{"dataset": "rendered scenes of toy objects such as cars, trees, mugs and chairs", "image_size": 32, "hidden_act": "gelu", "parallel_block": false, "kernel_size": 7, "init": "xavier_uniform", "beta1": 0.95, "precondition_frequency": 25, "max_grad_norm": 3.0, "batch_size": 512}
Rows from block 7 of a small multi-label image tagger, named by matrix and row number. Rows with one number belong to one neuron. Each number is 128 + 24 x the weight over its row's rms, rounded and kept within 0 to 255. All counts start at 0. Numbers have three digits each.
After each neuron's rows are labels from the 100 images, of 14848, where the neuron reaches its highest value: "lies over" is the class under the peak. Only what is clearly more common there than usual is listed. The data: rendered scenes of toy objects such as cars, trees, mugs and chairs.
# fc1: MLP up (model.blocks.7.mlp.fc1.weight, 960x160), inputs 0-79
# fc2: MLP down (model.blocks.7.mlp.fc2.weight, 160x960, transposed), outputs 0-79

fc1.389:120168136144141166119115108139145070117144153117150108108127115090138180096188118126119112129177152168168101102136142133120156138152161133130128129107111105151137112134146074162137136105107106102158141153136125099123108150159154142124141085
fc2.389:123086112092129104139131132131170090106147108170134126137129132102162131131079116134117174129101144139142122146081133099139125124114158157122139091139077130135139142085154161139116129127139101096125159126159128120131108173092135120177166134
lies over: flower

fc1.451:111121128147133103142132132143101135185146137071119123105137131103150166147137089088145147150101098107139125126112159088141109149131115183121115120147180088120128098137107141174138127158140116139119110125163110114099156090128156110077116114
fc2.451:129156154136163096148163150081112177139089116132113146115156102134117095126104118114132095124123154146124146135182125110124133179099150173174127129106119136168106123098110079103127112100121087109129122147131139128136125076119095092149123071
lies over: mushroom

fc1.580:154125098150134127162136153153146148168131105117144090087124139108076117117144122128133150093131147148131116132130184111093117108139108131095090150162160117170131145149101127104081122135135132179096176125124096177121153163104125131160150176
fc2.580:173132097111141176092136127152139132123113137077128120106171100144127112112180156130162148071113143135167140090125128060115101116074134127107102157108119121111148149150143110166147090113136111167129129138139152126128107118140084117174133128
lies over: truck

fc1.253:150113166139145129108135111146110096101186128160140128132156134125092121193164133128164116146168116080104105154128122118183114141143110108122116138152151110137142173108142131127096179131106133144107131136133174091180134116133129161126124085
fc2.253:111164107119094144146135111089169133110136113124123110128141159112148166128144130118174140115116127157122114092154118117069102130140150171159135179124107111118097111106119085140128104135119116133151131142148083137122149107121125096157119129
lies over: flower

fc1.729:121098109137148099138169158139134151115117131136122080065118162153120128145139114092147143149127082154144139162138146094147142099158086169142158139120116103088091133145117148156092127130139142145134142157094141154125119166093114171135125134
fc2.729:129108131131118133127130137141154152162132108151149144160165159126098125133115125120182119115117168090125094117155118130116096085112125158115134106111120133143113176070110172139143110146154168114153094108166176113113162162107137113108130092
lies over: house

fc1.194:144064140118152144132136126132125132133156116077121173108125146087129140158136143141105147165111136101102156112116137149148149102103123157073133144144086116200121135130133083180103135115175127110144113133156131148158124139124091142141131119
fc2.194:100144146107146122108142139176114125170109149118123138075101138176097152114128121144127111103182099106089146115139123114156137120129064127116113159134118115169158068127123080129146107123160117124124126118143133089145121105149147118128160103
lies over: mushroom

fc1.571:125100128066101120108187153120140149134122136101132144095152108157084121076180114102113130135136154128148144137142133132164133120139111131118157148118121130107118115092102101134167124164122120104100166151100116101097155114171130141108077137
fc2.571:144104152162095156120113123123094104105149114114132158168148132087158136151124164121148133166125121105149126122161092156114086071142136158104135115095129097070081117125130148100152104153118153154148106066123133119142109159127146123137108131
lies over: house

fc1.1:101152091137131139138127126121109148153135110091169102130110120143149158096168122124116093137144110127132083139120176122125168118130113134119131110137164086118154123107133106081120112112067103087160159150139117131147156144119139136125136121
fc2.1:133130120106140095132120153131118153136089110098138118118121102112117134092136147182129133125146120145163138133095117132146101139098140134169146106114133150129101140129128158126139123117162127107137126145138139117157153083137151099123125157
lies over: flower

fc1.408:090112142109119168128168143128137115128130114125095118077146163133125082052102135093150111109108101148144102178148131132141142111147162152092114133121108150091145131137095096152056128111129141111138122142135151145149100102134151113110156110
fc2.408:179099154118116134180129133104148156132128135102139173148137141125128130173109097104100164111105143150123124139147123118183113099117146116095147149113128112088125138103127162126131096157124166118132092120096121081146152159099182127140102127
lies over: house

fc1.404:153122142103118143125141132120167189107120092083151100087160114131117119099119100124100093124126106153097161109130159109136114110163167149109122124128159085120112119146117125096115173132122153114110147116124112083137092151089150104133140131
fc2.404:132143141112141159103139169127141135145169114126134142172157151141127142159117136121101160148109128154170098174145163135101121115106123154119122130139108087127139143105135134137151119137159146166156137126119125164161146148175130191096176114
lies over: trophy

fc1.350:109139136162130110105129096133140119129141113121142134127096175152100121131155117148090118138122147161129131139142133104147161109150116115120127137165182062091168134147164076091126121088122125140162106121127137101129119161101084109151126123
fc2.350:097088083110129140145169132148138158107153085124118093130131127128130161115139125089164125164143112082111132092137116113125153134132124137146132137130099113138123125123091136137142129121169148130193135078177108126109121110075118118101136108
lies over: ice cream

fc1.600:122090143129103129131124136165146151106150133120142127115129134128145130115180083140087104144097146136096119112134135118146098126182124102062145085124145088143123141152102156122150121124132109129139131110107071123160114131124138103117113127
fc2.600:105168106137118136104121144134113154160140128111148129182134117086156161122117156129132143128102133124140175173138157143109128129110093145120117121168111151170144126131116161123098117149118191165163170107135117147166155154106146166087171112
lies over: barrel

fc1.318:099116095162122140087126113130146134149171137148099122105117140166074150124158065143146123098170138084117100119104138170165125126145133142116125119125135123170126145103144135117091108124125156114133126105123177098144087179153095136124093074
fc2.318:082135097130133131174110114139160140096141119136077092114114148170156143150096095110194119145122069133127120124105127123100105122065144154139085098121133129113062129126138141105098135136095135142157148133122107167099126171146109105098114107
lies over: flower; ice cream

fc1.31:141116116141178143098153167148110119098136094105150109095113154132112171110116138106144142117137164102162137106165137134115102088090124106159129178118138123116110148093109146133162116131116154155121062099114137090124142129106118135146070168
fc2.31:118142118136135116148124117120137168121147123129110140095158116181142141157121066168143158097109103105094099088108114128153154135136147118102133104121116125122105148151108139157108131127103083112155135121114117132103112150123134105174121076
lies over: flower

fc1.198:110146113120158154088135123182119146091138098127112084132112114179101129136161075155131118108165141080096133082111142147148129099123149122175164149106104129161112125143134139108148164140106136144148118109119126081170118131132123110116140128
fc2.198:082122103135117184136120114175189137117117117150114110118122164167145159153110101127164157146111076136139102120085131112114103112118135132116096096151155115090074151102123138146125104116105155156171172120120142115110134143117097157093129147
lies over: flower

fc1.561:101113142133157107099136118138101123058138102125116102125144160107128104141107141123168118137162139119121113159097111133159103099132126099123149131093121082157116132075110113150129124124087182140118095082131127066183111134092124122131087121
fc2.561:152156126154122118108171101104123145136105121104144116104144121148136149104148146120160116108136126107101100102147100091141117139121125161132102146145142109148138108112115127124141134099125081144163118098121151113099095155101142125172123073
lies over: flower

fc1.409:098165155153120094135148178169111174143164127129096118104131180111153166115135157120126106122146153107123090119094119109157130112088121115144124136091143110129118117160154108163135138143122154103106201112099088103182102138162150087121121139
fc2.409:147083106119146138131165137136147139140116110161139148136159060166121171108113126136106173092114130143153116139136130105087130097119107126114157114133142122159129174107135134114098103138111135157178141122139130129129165132142109150133151113
lies over: flower

fc1.395:144109148113157115121126139088145123141159117117110122119169172128135139126106111145132129058094149168123111152142161088103158117170115125154139132118159097120185133115168108133178138119133143156140128162142108136097166135116141114121115167
fc2.395:119124144162162163153129079096115123138134153159164086151160127128116129140112090124145135123090150113126126110177156142112190128121121135113129093102121129113111142089156100140100165104161131120127125132087110170165163147096106148107142121
lies over: trophy

fc1.35:149129135149143101117125115170115131136147106144138108112154178118077154083128155146126130132175132147135135124136130148123115116134117159173107122162117134099149104083115089092141095147096113115181148131127095096125141190095158122128126114
fc2.35:106102160099131106168116119130183104162173117124107109149083126103149132138133121146096118134105089174161138151163142117080179152119109170134119131152095132111153150092107140131145155167129103106159132177105121137095115130108172121115089136
lies over: flower

fc1.445:101096124140156159094130162175151115126189147111111130139153119144149129137150127108156126119141102138164070107095127136133157174121122095114132141133163132092118131107168138133143095141131105163126108054151154093174121141133134165128105110
fc2.445:134143128133166136140154096092128162127120140110077116137147098148091119154134147123167139153097095126090155102158132134121134155125173120151129093115121133164092117125132103122096125117112081119178150125106141099098093128134108119135133143
lies over: ice cream

fc1.412:124143106092135116141200163106128157157113117110105120138128142117110112132113131051120111130162106173123146165113130158130138107102156078074165162127118133101106116124125156119103120132119172125159126143162125109124119132160078158123090147
fc2.412:147118134130101109132130131187119145131130156100107154140157107095147147137123152124156136131140118123177087144168092126126092119156082120116092132122103159115117087145157140138145103143154146109115080121153116098137173154132107147089098103
lies over: house

fc1.139:150116152143127146159120129131133166099154113144125117144092084118131131108126113091107171134150168147108131124103176138171151114138124137107128152165141151127174169088100121155132133092131135121127152141119090151092132116122092155109167124
fc2.139:109125120124096095140139178147153128142120095098161128119117137162118155112144110157157160155136129116123116052109100128118090149119148111150082130070143096102110141114136110170080129133113142115185100134153109092138136110131104069100119157
lies over: trophy

fc1.682:125158145186163118133139153137130102145138155123105118093143124144111132130146141169129111084118114149165136122137137100134137130102102122115076143122142122101171126187136149164161145151102113156125146163136133169133113134145110125089079172
fc2.682:139146159141127163158094129107114166136109145120136130174133107158120151123098148107139130104152116114165120109152098165125117113099153099101093135088118103129147129093090176101132087128136125131136154109155160171161159124120135115137162110
lies over: barrel

fc1.69:182134096136097131139121123113143118187171081101116145166140170130075072133175088119142119124104110098153141131124163113135110149128108114123146099100152156164119109134089163128123139101155089145104139135167166162108156135123131125141131122
fc2.69:096124103126125109124163110145120121121133158168155155147114144117124156118120096171128174120094121104138094128131158140131088127154113120104126122097138131151151106136154127138194110096137160127088124148118106099108101155107104129124154136
lies over: truck

fc1.690:115125089155152127099122146121094117112127112126141117114112111149107147161149123130183095145173150101135082104128103139147142104137140139133177158145125120123135118133085102112166120102156126107134101110173142062154098161107110127125075094
fc2.690:118175124135133140131132147152155151132111130103105107101183144157140174105136127123136142172137097137084129138123144099106135124129118091178148115104155115169120138108128168128114151090101105124149149116113149087116120183127119156125153130
lies over: flower